Weights of a small image classifier: norm layernorm, num experts 8.
Rows from expert 7 of block 9, named by matrix and row number. Rows with one number belong to one neuron. Each number is 50 + 10 x the weight over its row's rms, rounded and kept within 0 to 99. All counts start at 0. After the name is the row's rms in percent of the matrix's.
# gate: expert gate (model.blocks.9.mlp.gate, 8x192x192), inputs 96-191
# up: expert up (model.blocks.9.mlp.up, 8x192x192), inputs 96-191
# down: expert down (model.blocks.9.mlp.down, 8x192x192, transposed), outputs 96-191
gate.27 092:55 65 60 53 50 57 62 51 62 46 50 73 52 71 59 50 51 48 55 48 36 46 58 32 71 62 54 61 68 60 53 38 48 50 35 37 48 57 55 25 62 46 51 60 54 45 43 39 41 51 48 52 51 43 41 45 49 36 46 37 43 46 63 37 62 53 48 64 57 50 51 44 38 37 46 32 49 57 28 44 52 40 54 50 53 43 50 76 49 41 43 66 34 31 46 62
up.27 085:57 40 31 44 40 30 48 53 51 55 63 71 45 88 59 45 38 48 63 58 49 52 32 45 64 51 52 47 46 48 48 55 65 41 46 61 60 53 47 39 53 63 56 46 52 48 35 39 36 59 43 39 46 40 40 46 41 49 55 53 38 52 52 47 44 66 58 45 66 53 44 59 51 51 42 54 48 60 42 63 59 49 64 44 52 43 75 43 74 53 60 50 55 35 34 52
down.27 087:44 67 65 57 51 49 31 49 46 47 58 57 43 53 68 44 60 47 44 50 40 40 48 45 61 63 49 52 56 60 41 63 53 51 45 53 43 40 32 56 50 45 53 47 66 71 49 50 39 52 59 52 67 54 67 48 48 63 38 44 51 41 46 55 54 40 39 62 44 45 50 60 50 63 46 48 67 50 53 63 46 29 42 26 65 59 80 44 50 52 24 24 41 53 29 62
gate.28 102:51 41 42 68 36 59 52 46 59 59 49 45 45 31 42 62 37 49 58 53 41 45 56 39 39 56 59 57 65 57 33 43 53 62 59 59 66 59 59 56 35 53 54 42 45 47 52 61 41 37 46 45 49 50 54 51 49 34 43 44 41 53 42 53 73 50 44 34 43 63 41 63 61 49 73 60 42 42 51 51 48 43 53 58 63 52 47 38 51 52 61 45 33 57 45 33
up.28 101:48 39 38 39 37 50 80 47 46 51 49 34 52 42 32 47 45 39 62 53 52 47 54 52 50 71 52 39 51 49 56 49 57 52 49 48 70 39 72 55 54 48 38 42 51 53 44 53 53 30 49 55 48 75 57 25 48 35 54 48 41 55 37 60 49 39 38 56 56 54 56 61 71 52 54 51 61 45 75 52 50 47 41 47 35 63 31 57 48 50 56 58 41 51 49 55
down.28 102:62 37 28 73 43 50 59 60 49 42 43 48 59 42 46 45 51 50 67 45 47 64 49 42 52 69 45 39 62 61 69 54 43 69 43 46 52 56 58 47 47 35 63 43 49 51 56 54 43 49 63 52 52 66 58 51 33 48 63 49 60 50 43 43 61 67 48 41 45 38 67 42 47 45 26 47 51 49 52 41 52 55 62 48 41 66 33 55 46 32 58 56 47 42 49 56
gate.29 132:48 47 38 54 35 54 40 55 40 50 40 59 52 43 43 53 48 42 46 61 48 60 62 63 50 52 50 57 47 47 63 55 57 50 59 54 68 50 60 55 57 54 40 43 38 32 67 51 50 52 61 55 48 62 54 56 44 49 50 33 44 59 54 68 50 45 43 15 16 51 35 62 42 36 35 56 24 47 61 44 63 38 45 51 59 48 59 37 31 44 50 39 40 57 41 49
up.29 131:47 55 58 48 56 35 53 33 65 48 60 62 34 58 51 45 57 47 61 50 44 55 55 41 49 45 39 60 61 49 50 43 66 48 43 43 45 52 31 49 50 61 45 54 51 58 43 48 50 68 38 51 52 09 35 61 46 71 55 56 44 41 45 42 48 61 48 45 67 52 53 35 42 45 49 34 42 40 29 56 47 49 43 56 42 47 57 47 60 38 52 52 47 58 42 56
down.29 133:46 69 64 18 66 48 46 37 54 46 49 58 63 39 53 55 50 49 57 59 47 39 55 62 47 56 52 60 66 47 42 55 47 38 59 56 49 56 58 54 44 62 41 53 53 48 57 42 63 49 45 50 58 34 38 56 45 65 54 58 52 55 38 53 33 41 64 33 43 58 54 45 49 34 40 49 52 47 40 54 45 36 42 57 47 33 77 50 59 45 43 50 48 49 49 54
gate.30 080:53 38 75 70 42 34 47 60 31 40 36 28 29 49 35 41 66 32 48 45 54 40 47 41 52 46 62 54 55 36 40 53 57 43 41 51 33 51 42 50 47 51 49 46 42 45 38 41 38 50 31 43 74 44 40 43 48 64 47 46 47 56 43 58 67 47 28 43 48 46 55 43 47 53 51 37 38 41 58 35 46 51 43 45 52 46 62 55 41 80 44 43 64 35 50 43
up.30 086:45 39 40 54 50 49 35 38 60 35 72 46 41 56 46 37 56 42 46 55 53 57 50 36 63 36 42 44 43 57 49 37 48 59 47 83 46 67 48 53 30 51 39 58 50 60 56 62 38 61 40 58 55 40 48 55 38 61 58 61 22 48 17 45 47 48 40 40 71 55 64 60 45 44 52 51 52 37 35 52 57 55 45 62 54 50 72 36 57 54 54 44 46 50 46 49
down.30 089:34 32 34 47 34 54 34 48 55 47 63 51 35 51 58 46 39 45 45 39 50 49 55 50 58 48 46 43 49 49 32 37 67 37 46 57 34 55 51 56 47 38 58 46 52 80 49 54 46 51 50 42 29 63 58 50 53 45 35 48 35 50 61 41 41 48 30 74 50 50 59 54 46 53 57 46 67 46 41 49 43 33 33 44 54 54 59 50 62 60 51 44 55 60 32 53
gate.31 100:44 64 45 72 30 49 40 44 44 66 46 42 48 35 46 36 55 52 55 45 45 40 46 39 42 65 44 55 71 53 43 32 49 57 36 52 65 59 47 43 55 60 48 35 52 40 43 48 45 40 44 43 49 42 40 53 47 61 33 43 47 35 41 30 69 43 29 51 53 62 41 38 42 41 52 50 43 54 45 49 27 32 64 62 36 43 60 48 53 44 44 58 38 50 39 40
up.31 089:51 62 59 61 33 38 42 48 42 58 42 54 54 51 55 56 43 51 49 48 39 48 60 63 43 51 61 51 77 45 54 67 36 50 61 57 59 48 49 55 58 53 38 51 54 23 51 44 43 47 61 42 43 30 38 49 68 55 53 48 66 46 64 40 58 48 56 42 38 46 56 32 39 46 46 54 40 45 52 54 47 45 36 48 36 43 71 45 31 51 51 69 48 53 58 48
down.31 090:61 39 81 39 59 49 60 49 44 32 44 27 35 50 36 45 56 53 32 49 52 40 45 41 41 55 51 62 50 44 65 48 20 38 46 44 58 52 45 38 54 48 34 52 39 49 36 48 59 49 47 42 59 33 50 55 72 44 51 50 52 57 42 64 38 59 53 49 46 53 56 55 63 57 78 52 43 50 58 66 63 52 47 35 49 44 69 53 35 58 50 51 46 51 43 49
gate.32 110:48 44 53 77 45 42 56 49 54 49 61 61 48 44 43 43 56 54 53 52 47 47 46 42 60 62 47 66 32 66 51 48 59 55 44 33 57 63 34 36 53 46 47 51 50 48 60 44 42 43 45 64 55 35 41 47 61 32 55 52 48 50 39 36 72 43 31 51 61 64 40 41 66 41 43 38 43 49 34 55 36 49 65 54 40 68 35 60 55 43 53 70 42 38 64 46
up.32 098:40 71 34 58 53 47 66 60 62 44 56 38 44 48 41 44 58 56 48 55 68 44 46 44 55 41 47 35 32 47 64 45 44 63 55 32 60 52 52 60 53 46 52 49 66 66 57 60 42 61 62 65 45 54 60 44 51 36 45 48 45 63 24 31 58 56 39 52 75 43 62 66 43 57 46 54 50 45 47 52 54 50 58 45 49 56 56 40 55 47 50 41 44 57 68 61
down.32 098:41 50 18 52 45 57 44 65 53 43 42 58 50 63 53 60 59 33 48 20 49 57 51 55 55 52 50 59 40 45 55 40 45 46 49 41 51 30 51 49 47 14 55 52 54 34 56 55 51 56 56 56 43 59 48 52 36 63 43 35 55 45 87 35 40 57 38 53 44 15 55 42 43 48 44 51 60 54 41 52 44 55 38 50 53 45 51 51 39 41 54 49 51 53 51 58
gate.33 079:46 59 48 48 47 57 49 42 47 74 66 54 53 34 45 32 59 51 51 40 58 61 45 54 41 65 35 36 59 59 33 41 53 52 56 44 43 38 43 37 42 61 63 46 48 54 41 41 51 48 47 35 61 45 42 44 62 67 40 55 51 47 56 58 35 44 37 62 49 49 57 42 28 60 49 56 40 52 29 46 39 37 66 60 57 36 40 40 53 42 55 34 50 54 55 49
up.33 094:42 67 54 52 58 63 27 55 57 41 46 58 56 59 58 60 48 56 42 53 50 57 45 62 42 34 38 57 50 31 46 45 53 68 58 62 43 55 45 37 41 51 59 57 58 51 51 54 40 64 41 58 47 14 33 70 60 59 58 47 44 48 53 64 51 48 58 43 34 50 50 46 31 52 58 64 54 48 36 39 44 59 44 61 59 49 71 35 45 60 51 51 47 49 62 65
down.33 093:48 53 71 37 45 49 32 41 49 53 42 61 44 57 49 55 49 43 23 53 43 43 46 65 46 53 54 47 43 40 48 45 59 27 51 48 37 40 43 50 43 55 45 44 47 32 49 53 54 52 39 55 39 43 51 48 62 29 36 47 53 53 63 55 47 39 40 54 48 61 59 53 46 47 72 48 44 51 60 53 59 45 31 44 54 39 64 50 44 68 41 46 52 67 58 58
gate.34 086:42 30 40 56 41 51 51 49 47 53 59 40 39 48 43 27 39 54 55 40 43 46 49 49 43 40 36 42 54 61 33 41 70 47 39 45 32 51 36 79 61 44 64 55 76 59 62 44 38 55 43 66 43 41 67 41 46 48 41 59 41 43 40 52 56 47 57 67 65 53 47 47 35 54 37 38 56 59 41 58 60 41 69 45 36 59 48 44 69 51 50 46 38 59 32 67
up.34 084:77 39 46 35 44 50 46 61 59 48 44 58 57 54 41 62 54 37 54 65 54 46 53 49 47 63 59 70 33 53 53 57 56 42 54 46 75 42 55 37 50 60 36 54 38 43 39 51 52 62 59 44 53 66 36 53 64 49 63 43 63 48 35 72 46 69 53 21 43 44 46 57 57 39 56 54 52 48 63 58 43 66 42 58 40 43 39 55 53 55 62 47 43 29 63 50
down.34 086:53 62 41 71 37 47 50 60 48 45 73 67 58 47 50 52 61 60 52 34 62 46 59 59 74 53 49 50 46 59 34 62 57 57 58 49 47 52 44 50 38 35 48 53 55 53 54 43 49 46 40 51 68 49 61 54 34 69 61 63 53 31 50 52 57 48 49 38 49 36 37 65 42 37 60 59 62 55 37 45 45 44 45 43 45 45 64 50 53 36 43 27 45 41 56 42
gate.35 070:61 63 39 66 44 48 52 38 43 48 43 43 53 29 42 54 55 45 54 64 44 70 58 45 47 34 43 46 48 62 29 44 48 51 49 48 57 54 52 41 43 57 40 50 40 38 66 47 57 57 50 38 48 39 49 65 36 50 71 41 46 57 47 38 51 54 52 33 39 53 35 54 56 56 54 53 52 47 49 56 45 45 42 45 51 55 64 54 35 56 62 73 39 66 52 55
up.35 089:47 44 54 30 55 41 34 35 48 61 43 61 63 50 58 44 50 45 55 55 46 51 62 54 44 59 41 61 53 55 57 46 63 28 43 71 42 51 41 42 57 64 52 52 40 44 59 49 54 52 47 51 44 42 32 78 42 80 51 54 59 41 59 76 30 49 52 41 38 50 44 50 54 32 50 64 35 51 56 54 40 47 43 55 63 38 47 52 62 61 56 42 47 60 29 50
down.35 088:52 56 65 35 57 50 54 41 53 50 66 46 56 25 55 52 53 61 45 68 54 54 48 64 44 56 45 58 78 52 41 54 74 39 48 57 47 41 48 60 61 77 62 59 56 52 44 47 38 43 47 40 52 50 54 50 59 45 52 61 54 53 45 60 47 30 54 49 50 74 38 50 46 36 52 52 47 51 31 54 46 44 49 51 63 51 61 44 70 57 39 44 55 57 41 46
gate.36 119:46 54 40 48 45 41 22 50 56 65 48 63 54 53 48 42 54 47 50 62 48 52 40 49 53 31 44 59 42 51 73 57 65 43 44 68 34 47 47 46 40 54 38 56 27 53 68 35 54 52 53 33 47 55 50 45 57 59 55 49 26 68 52 65 48 48 60 19 23 50 52 63 37 51 48 40 37 55 58 53 48 58 55 64 55 41 62 53 50 32 49 51 41 67 47 42
up.36 106:51 52 56 59 53 54 64 49 37 46 59 51 50 49 55 51 53 55 56 51 52 44 53 56 44 64 43 52 69 48 18 45 54 67 47 42 67 55 39 56 51 47 46 40 51 51 39 51 40 53 36 52 62 37 44 66 46 46 46 54 62 33 52 31 47 48 38 60 55 38 46 47 60 36 60 51 48 44 51 55 41 31 44 44 52 57 43 61 51 57 57 45 47 35 45 44
down.36 107:41 49 59 37 44 51 38 38 45 39 47 70 67 52 60 56 47 44 64 49 48 38 53 48 53 50 55 52 57 34 31 58 43 46 56 60 49 45 46 56 47 53 51 48 58 50 52 48 55 54 35 42 55 40 36 52 42 68 40 58 50 44 70 42 19 49 34 55 45 50 58 44 31 50 39 49 59 51 41 38 57 42 41 50 23 48 51 55 65 46 30 42 52 37 39 52
gate.37 096:60 54 47 53 55 46 67 24 62 71 42 49 45 45 51 54 49 56 64 44 34 45 62 46 65 46 48 49 61 65 26 47 61 47 50 49 43 60 50 53 40 65 32 58 44 54 57 60 66 42 42 53 47 43 54 44 57 30 63 44 54 53 48 44 53 57 45 27 60 61 57 49 57 60 57 50 55 52 39 55 41 62 67 62 44 57 36 58 57 67 62 54 26 44 54 60
up.37 111:57 48 58 43 62 52 42 52 48 64 45 74 57 64 58 47 41 46 42 41 52 50 53 67 49 50 54 55 58 34 38 53 47 44 52 56 36 49 46 41 61 53 53 55 50 31 42 40 51 50 41 44 46 19 29 64 68 54 63 55 72 44 76 52 44 59 69 38 32 48 37 35 57 46 66 59 40 61 35 63 44 71 44 50 64 40 51 49 48 56 54 54 57 45 66 44
down.37 105:55 59 85 45 71 54 60 42 54 60 52 47 43 52 46 57 62 54 33 73 50 49 44 55 43 42 47 55 46 47 53 65 43 39 62 60 53 55 52 42 46 80 44 47 43 46 33 48 47 46 46 46 58 29 48 46 72 36 49 52 51 60 37 61 60 36 55 60 45 71 31 65 56 44 73 48 49 50 46 58 52 50 54 44 73 53 67 50 62 73 47 53 46 53 59 55
gate.38 087:53 62 40 60 36 47 47 59 52 59 45 69 44 46 48 36 50 52 62 41 42 56 62 44 40 47 47 55 77 66 32 54 71 72 37 60 56 41 51 59 67 54 51 59 40 38 54 41 49 45 53 41 62 37 54 44 59 52 57 38 57 43 63 40 53 43 54 46 45 42 35 46 48 71 62 39 58 28 42 50 47 55 50 48 52 54 63 60 57 46 55 58 36 47 48 38
up.38 083:54 46 41 46 37 49 26 45 49 69 64 67 46 45 60 59 38 37 68 56 49 58 46 60 48 44 34 59 39 55 49 54 59 44 33 48 43 49 50 59 28 46 40 58 41 63 63 51 49 68 38 59 47 52 53 61 45 76 59 50 39 61 60 46 40 33 45 35 64 39 53 57 43 32 47 48 48 42 42 63 55 43 64 54 57 39 45 51 54 32 55 42 32 60 40 45
down.38 085:44 55 44 57 35 53 44 45 47 38 48 58 53 46 61 49 58 38 52 28 32 42 46 58 66 76 54 62 49 61 41 48 59 42 34 53 49 45 32 57 52 55 67 50 69 79 51 59 46 49 51 55 41 61 56 47 53 57 35 49 51 44 64 44 59 37 32 73 58 51 62 52 42 47 46 43 53 45 40 52 55 38 44 46 51 64 53 56 51 29 34 49 34 58 33 52
gate.39 127:55 52 41 45 36 61 44 50 43 50 62 47 45 43 51 63 64 46 61 79 50 46 54 52 48 48 48 54 45 53 66 60 47 42 53 39 69 38 55 54 54 61 54 53 44 54 63 57 47 62 45 39 49 68 77 55 54 55 43 52 37 57 33 53 46 42 20 34 59 43 53 78 47 24 47 46 45 46 56 42 56 49 57 51 56 54 60 59 44 46 48 38 41 54 39 55
up.39 116:53 49 43 42 34 59 47 50 52 54 68 39 62 34 60 61 55 57 43 66 50 34 49 66 32 51 61 41 48 42 59 53 33 34 62 45 66 31 59 44 58 59 61 56 51 73 58 47 41 55 53 34 46 72 76 58 60 43 47 57 45 57 48 53 46 37 34 43 60 43 56 64 53 28 51 49 57 58 56 47 54 53 58 41 65 53 51 55 35 46 49 48 53 51 43 45
down.39 112:59 44 76 70 55 50 56 56 40 56 58 55 42 52 52 41 53 44 29 45 31 56 55 56 49 47 51 55 39 48 41 55 34 50 60 52 60 63 38 46 65 49 55 39 46 56 51 51 50 46 48 34 59 72 58 44 60 21 36 48 47 54 46 61 63 53 39 71 53 52 33 49 43 57 55 45 56 45 69 47 66 45 47 41 61 69 47 55 41 66 43 55 40 59 53 47
gate.40 113:53 32 38 42 26 50 46 34 42 59 54 47 44 41 47 64 49 41 59 68 47 52 35 38 51 50 43 57 37 60 68 59 42 47 59 55 56 46 58 44 41 50 41 49 49 47 49 51 48 50 62 52 43 74 55 45 30 61 44 53 32 55 46 54 41 44 22 36 56 55 56 81 47 36 38 45 52 38 68 49 51 42 53 51 51 54 56 49 42 49 55 39 35 55 39 48
up.40 102:67 53 51 44 50 41 57 39 53 56 43 46 60 48 44 64 48 51 46 73 55 54 26 63 50 40 49 50 54 44 80 55 32 48 69 49 52 51 54 43 61 60 45 49 51 46 48 55 46 43 70 59 37 64 56 34 47 49 48 54 38 60 60 46 42 39 34 32 43 46 55 70 47 31 43 43 57 58 60 46 52 52 53 41 56 62 62 53 25 48 45 54 54 64 47 43
down.40 099:54 59 59 70 47 49 47 51 51 44 41 49 52 60 45 53 47 53 33 62 29 45 35 44 60 36 51 56 37 32 59 45 39 35 55 54 51 52 56 46 65 59 66 42 41 37 43 50 54 51 49 53 52 48 54 46 60 23 38 47 61 62 57 55 59 53 38 61 46 50 29 52 51 41 59 54 45 57 68 42 55 56 51 53 76 51 32 48 39 68 55 69 48 39 63 50
gate.41 069:55 54 59 48 46 53 60 63 54 51 43 52 51 51 50 44 42 47 48 47 67 38 49 48 57 45 50 48 41 53 34 58 57 53 35 32 55 42 53 49 50 39 49 70 57 42 59 49 48 62 50 62 54 30 36 67 48 51 59 53 59 74 32 39 45 57 44 40 61 53 45 59 57 25 67 42 50 52 62 57 62 73 43 72 40 44 59 66 49 50 55 59 59 48 61 47
up.41 068:39 27 32 49 64 61 44 40 44 50 75 49 38 53 54 68 35 52 49 61 54 36 37 50 57 53 49 43 58 61 59 42 53 54 47 47 48 58 54 39 50 55 49 46 49 64 46 49 56 42 43 51 39 66 79 34 10 46 55 56 43 42 43 42 55 67 34 69 70 63 61 47 53 68 42 42 47 53 52 60 33 35 74 39 31 64 49 30 42 47 65 40 54 54 31 62
down.41 070:45 49 29 43 47 44 44 60 49 56 64 54 40 70 50 68 47 50 39 41 55 49 55 50 46 53 42 35 50 80 28 44 71 46 51 41 47 50 34 43 38 40 54 54 56 51 52 52 52 51 41 58 32 69 53 50 46 54 44 55 48 62 27 33 56 46 58 50 65 34 71 51 45 48 84 44 44 47 58 52 45 31 44 52 48 46 46 55 45 62 41 58 50 56 39 67
gate.42 067:47 53 67 62 53 45 54 51 45 71 27 51 39 46 41 54 49 43 54 40 39 26 51 39 52 43 48 58 63 36 35 49 49 52 54 53 46 54 62 49 38 54 39 43 42 30 44 40 48 32 52 60 56 43 42 40 46 39 37 28 48 55 56 64 71 47 48 34 43 57 37 51 48 62 61 52 53 38 46 50 41 46 60 63 58 39 55 55 56 57 62 51 41 48 42 42
up.42 077:50 51 44 39 36 45 56 28 45 53 47 49 37 73 60 59 45 54 57 54 47 57 45 48 50 65 62 50 47 57 58 37 51 41 50 78 65 60 59 53 53 58 46 44 55 64 49 51 50 48 38 51 50 45 39 45 34 31 56 47 31 52 55 42 45 53 51 51 64 66 52 50 70 58 45 59 67 47 39 67 40 56 47 57 52 49 47 54 73 47 67 66 32 57 36 66
down.42 080:61 44 50 56 36 55 34 48 44 59 54 65 46 56 50 57 48 48 61 48 33 45 50 46 50 68 45 40 60 36 55 40 44 49 55 59 45 55 39 53 40 33 65 46 56 54 54 51 44 46 61 35 54 63 56 49 54 42 36 58 52 43 57 34 58 42 37 73 43 50 56 50 51 44 17 54 50 48 46 40 54 33 39 51 52 60 49 54 52 46 48 51 55 55 45 52
gate.43 089:58 42 54 49 40 39 57 36 42 58 53 54 53 50 34 32 67 43 67 56 51 32 53 53 51 64 37 65 30 54 38 45 65 61 52 49 33 57 44 47 41 38 43 46 44 29 36 45 44 43 45 37 62 31 31 54 50 59 52 62 56 48 43 59 49 37 43 64 54 57 55 41 50 68 55 35 40 59 36 37 39 39 45 67 51 49 29 45 60 71 47 39 49 49 43 46
up.43 097:48 52 56 49 61 55 55 45 54 56 40 81 63 52 55 45 38 55 37 49 44 48 46 70 45 55 53 48 48 47 39 50 48 41 50 81 40 59 39 36 51 43 52 52 47 43 40 53 50 48 42 60 49 21 31 57 50 59 69 52 57 50 70 48 53 49 65 47 40 51 44 34 57 47 66 63 50 58 24 68 44 60 49 49 49 53 44 34 47 53 61 63 55 55 59 50
down.43 096:52 49 79 48 60 56 50 37 43 59 33 58 37 51 49 43 47 53 26 56 35 55 42 51 55 48 47 52 48 53 55 42 56 40 60 72 47 48 43 47 35 66 45 39 48 49 31 53 51 48 53 47 53 47 56 50 82 28 38 44 50 60 50 57 65 34 43 68 51 60 39 48 43 46 60 53 54 46 43 48 51 38 39 30 66 48 56 50 58 52 45 53 46 67 45 57
gate.44 058:62 48 60 50 37 50 63 38 55 49 30 49 36 47 65 50 56 49 63 55 43 42 67 68 43 31 43 56 37 45 47 60 50 48 53 56 53 53 45 54 41 47 32 59 43 51 61 61 49 63 58 41 56 30 37 56 54 56 41 49 58 45 67 44 50 58 58 44 54 53 48 45 39 34 62 47 52 52 43 34 43 50 44 44 35 71 59 59 65 54 61 49 43 52 57 45
up.44 056:45 53 34 58 45 34 42 66 61 48 51 46 61 86 42 54 50 50 41 55 67 43 42 40 67 48 56 43 74 54 46 50 61 48 47 58 45 52 53 53 38 49 44 36 58 61 55 39 59 49 46 45 50 60 51 54 52 43 59 47 53 46 56 36 56 50 42 53 34 55 56 50 50 56 60 41 58 58 59 48 61 42 48 31 60 64 50 53 56 45 60 28 48 20 53 52
down.44 051:57 43 52 63 40 59 42 54 54 33 37 36 42 36 56 49 43 55 48 51 51 60 42 55 36 17 58 34 34 62 53 33 26 44 54 63 46 50 50 51 49 24 53 58 45 52 47 44 48 52 54 45 56 47 51 43 44 46 52 42 53 49 57 58 47 66 34 45 47 32 40 47 49 54 63 37 63 35 72 48 54 55 60 34 62 57 78 49 47 47 42 32 54 42 70 35
gate.45 062:61 58 51 57 47 28 48 56 45 34 53 39 48 42 52 37 55 53 49 56 43 53 46 49 48 59 41 48 46 47 32 55 46 56 35 32 62 25 65 52 47 44 42 46 64 46 68 37 57 49 63 45 50 49 53 49 37 47 78 53 62 49 13 55 52 58 42 34 43 51 57 54 76 45 39 46 43 55 47 54 44 53 59 56 36 47 52 66 63 43 49 49 54 56 43 36
up.45 067:49 38 35 49 33 37 50 36 44 40 54 47 57 45 44 45 47 52 74 43 35 53 52 50 45 66 41 49 52 53 69 62 51 53 46 60 42 51 57 64 54 60 49 36 50 55 64 45 66 52 51 65 52 49 45 60 30 67 55 57 50 53 42 63 42 59 36 43 42 59 52 55 59 48 46 61 34 60 58 29 44 46 45 55 35 58 46 52 49 48 53 47 28 50 31 54
down.45 067:48 61 41 26 60 51 65 46 58 74 73 54 61 26 49 45 51 51 71 50 33 55 45 65 42 59 55 45 53 63 41 45 60 37 67 79 41 36 58 50 56 72 47 41 52 52 49 52 61 46 46 57 37 57 39 59 32 74 56 57 50 53 45 56 42 31 54 46 51 46 49 53 55 36 33 60 48 52 35 48 46 41 40 48 46 54 53 49 69 50 59 48 43 57 57 46
gate.46 115:68 44 50 73 32 48 50 34 59 56 68 31 55 33 51 55 55 40 57 59 46 50 59 25 45 39 57 36 55 50 33 51 39 62 51 34 54 64 53 46 38 47 51 48 37 55 48 45 57 61 37 44 48 43 54 59 53 27 37 66 43 44 28 53 78 61 64 56 51 59 60 57 63 55 43 47 54 43 55 48 41 40 55 54 43 62 22 53 53 72 61 59 44 67 46 56
up.46 115:69 42 45 60 40 53 54 56 52 41 65 47 44 47 48 54 42 51 47 46 49 48 45 29 51 44 66 33 58 47 43 55 52 51 48 29 65 54 64 57 53 40 52 50 57 64 37 46 51 54 52 42 51 59 63 28 49 19 50 54 47 56 49 33 56 57 51 70 64 46 66 62 61 50 57 53 61 50 60 64 45 44 58 40 43 46 43 48 49 56 54 61 53 61 44 45
down.46 111:47 51 49 85 55 55 53 61 51 50 39 47 52 50 42 51 57 47 50 34 53 49 53 29 46 59 50 44 48 54 61 41 39 60 38 46 60 52 56 49 55 44 45 44 49 49 44 50 48 52 59 45 55 51 53 49 38 55 39 42 48 41 49 33 87 64 44 53 44 29 64 60 68 44 65 48 47 46 51 58 47 51 59 41 48 58 52 60 38 44 67 50 44 38 54 46
gate.47 105:66 40 48 57 60 42 23 63 45 59 40 50 54 60 32 47 49 44 53 58 28 63 48 38 57 30 57 51 45 51 59 51 37 44 58 73 39 58 57 65 33 46 42 43 44 46 65 55 43 41 42 63 53 42 49 52 45 68 59 41 64 45 66 52 44 41 63 44 40 49 50 45 35 45 44 52 52 50 45 31 56 70 47 53 72 44 65 35 60 56 42 46 57 43 65 74
up.47 109:56 24 45 31 58 34 28 38 50 70 44 62 55 69 44 50 42 35 71 51 23 53 44 62 57 35 50 67 48 43 65 52 60 44 53 76 34 48 33 57 30 57 51 51 46 60 61 43 44 42 38 73 43 46 45 48 33 60 53 52 68 49 59 62 35 51 61 44 53 54 47 48 43 45 40 42 52 69 50 33 42 58 55 68 58 38 48 46 55 64 52 61 32 46 54 63
down.47 108:59 53 50 44 69 42 49 47 36 60 51 40 48 40 31 50 26 60 53 58 32 46 45 42 42 47 58 50 63 58 55 40 51 44 51 65 48 80 56 50 38 67 32 55 56 68 52 46 52 46 49 56 35 54 62 46 59 45 54 59 50 47 33 45 46 66 65 45 62 60 64 62 65 38 43 46 27 41 61 45 43 48 65 69 62 33 55 51 61 47 55 50 53 46 52 43
gate.48 163:51 49 50 49 49 52 40 44 50 52 56 41 35 62 57 50 51 65 54 54 58 70 51 47 59 61 36 51 52 50 39 52 37 57 47 49 49 47 48 52 47 54 53 57 68 58 56 51 44 69 27 67 45 24 50 76 50 40 44 58 60 46 29 39 44 61 36 58 72 44 69 62 48 52 44 27 46 43 35 68 47 46 64 49 56 46 50 48 45 54 48 47 40 51 47 61
up.48 167:57 45 52 48 55 47 76 53 47 49 43 52 63 48 38 51 50 44 49 51 48 32 55 58 45 42 74 44 41 52 70 53 56 43 58 40 48 55 57 48 61 46 45 53 39 41 44 51 60 30 78 41 50 73 43 25 54 46 64 41 57 54 57 62 55 46 63 40 30 62 37 42 55 49 54 70 56 63 68 32 49 65 47 57 36 51 39 62 54 51 57 56 60 47 59 52
down.48 164:31 51 44 39 40 55 32 35 55 60 65 57 50 65 70 55 54 38 59 42 53 38 62 62 63 57 44 49 59 38 38 47 49 44 56 52 29 44 29 56 42 60 63 51 59 59 44 52 60 52 41 48 40 40 41 59 55 58 40 53 47 49 53 39 29 34 40 71 54 46 45 44 36 45 35 56 66 54 16 42 43 29 39 69 41 38 53 43 58 56 44 48 58 62 38 60
gate.49 103:50 37 50 72 37 38 45 51 55 70 51 52 58 50 47 39 58 39 65 49 44 32 53 50 43 53 44 84 67 60 44 45 47 63 62 47 42 65 45 24 60 56 46 46 44 42 30 39 48 55 36 38 46 50 34 49 43 59 28 49 52 47 60 50 68 51 41 49 50 60 36 40 40 39 57 44 44 49 39 49 36 37 63 54 45 51 47 46 47 51 54 53 34 33 48 41
up.49 089:51 57 74 50 61 54 43 47 50 51 52 49 37 49 35 47 45 48 44 48 38 52 67 53 59 50 49 59 42 58 40 54 53 28 40 19 52 42 53 43 53 56 52 43 44 42 55 44 60 42 49 52 62 66 62 53 50 48 55 30 69 51 49 66 45 35 57 42 32 43 30 42 41 41 62 51 50 60 73 32 54 57 49 54 54 34 35 73 46 43 43 42 58 45 37 50
down.49 100:50 47 53 60 67 43 58 50 49 59 49 44 60 35 46 50 34 63 48 49 50 56 35 59 46 41 64 49 52 52 51 61 63 66 56 47 40 52 68 41 52 74 40 58 38 34 47 48 52 51 44 56 62 42 48 58 48 60 49 58 48 64 39 59 55 37 71 21 62 63 43 57 48 51 57 60 43 50 44 42 44 74 62 56 52 39 49 45 53 45 48 57 48 44 69 48
gate.50 082:56 45 50 53 61 44 37 56 51 49 39 36 53 53 45 40 53 50 34 42 50 52 66 45 43 45 40 39 30 62 49 38 53 49 35 35 71 53 54 56 28 47 39 56 52 32 63 41 56 45 47 51 49 18 56 53 47 53 66 52 56 54 49 57 60 44 57 44 46 56 38 52 62 53 33 53 48 48 59 49 32 53 58 58 39 38 37 55 46 40 51 63 62 70 41 58
up.50 095:52 35 48 57 45 53 70 54 54 43 66 47 45 63 55 56 38 59 46 46 70 50 39 41 62 52 55 43 45 60 52 52 51 52 47 56 57 56 58 61 46 35 46 51 53 72 30 54 47 44 53 43 46 48 66 24 58 22 50 55 44 56 34 35 62 41 52 70 64 56 63 52 60 65 53 55 67 47 47 63 51 61 56 47 43 56 49 54 59 45 50 63 54 55 44 51
down.50 096:47 48 32 71 24 56 47 58 53 45 53 53 49 63 58 56 54 42 44 42 50 49 54 44 66 53 45 48 38 52 63 47 42 64 49 49 43 55 41 57 39 14 58 52 51 66 43 50 48 50 60 52 46 54 49 47 47 47 47 41 48 43 54 30 64 64 41 69 39 24 55 57 57 51 40 48 59 46 51 46 49 43 44 48 57 74 44 62 49 42 57 63 44 50 38 59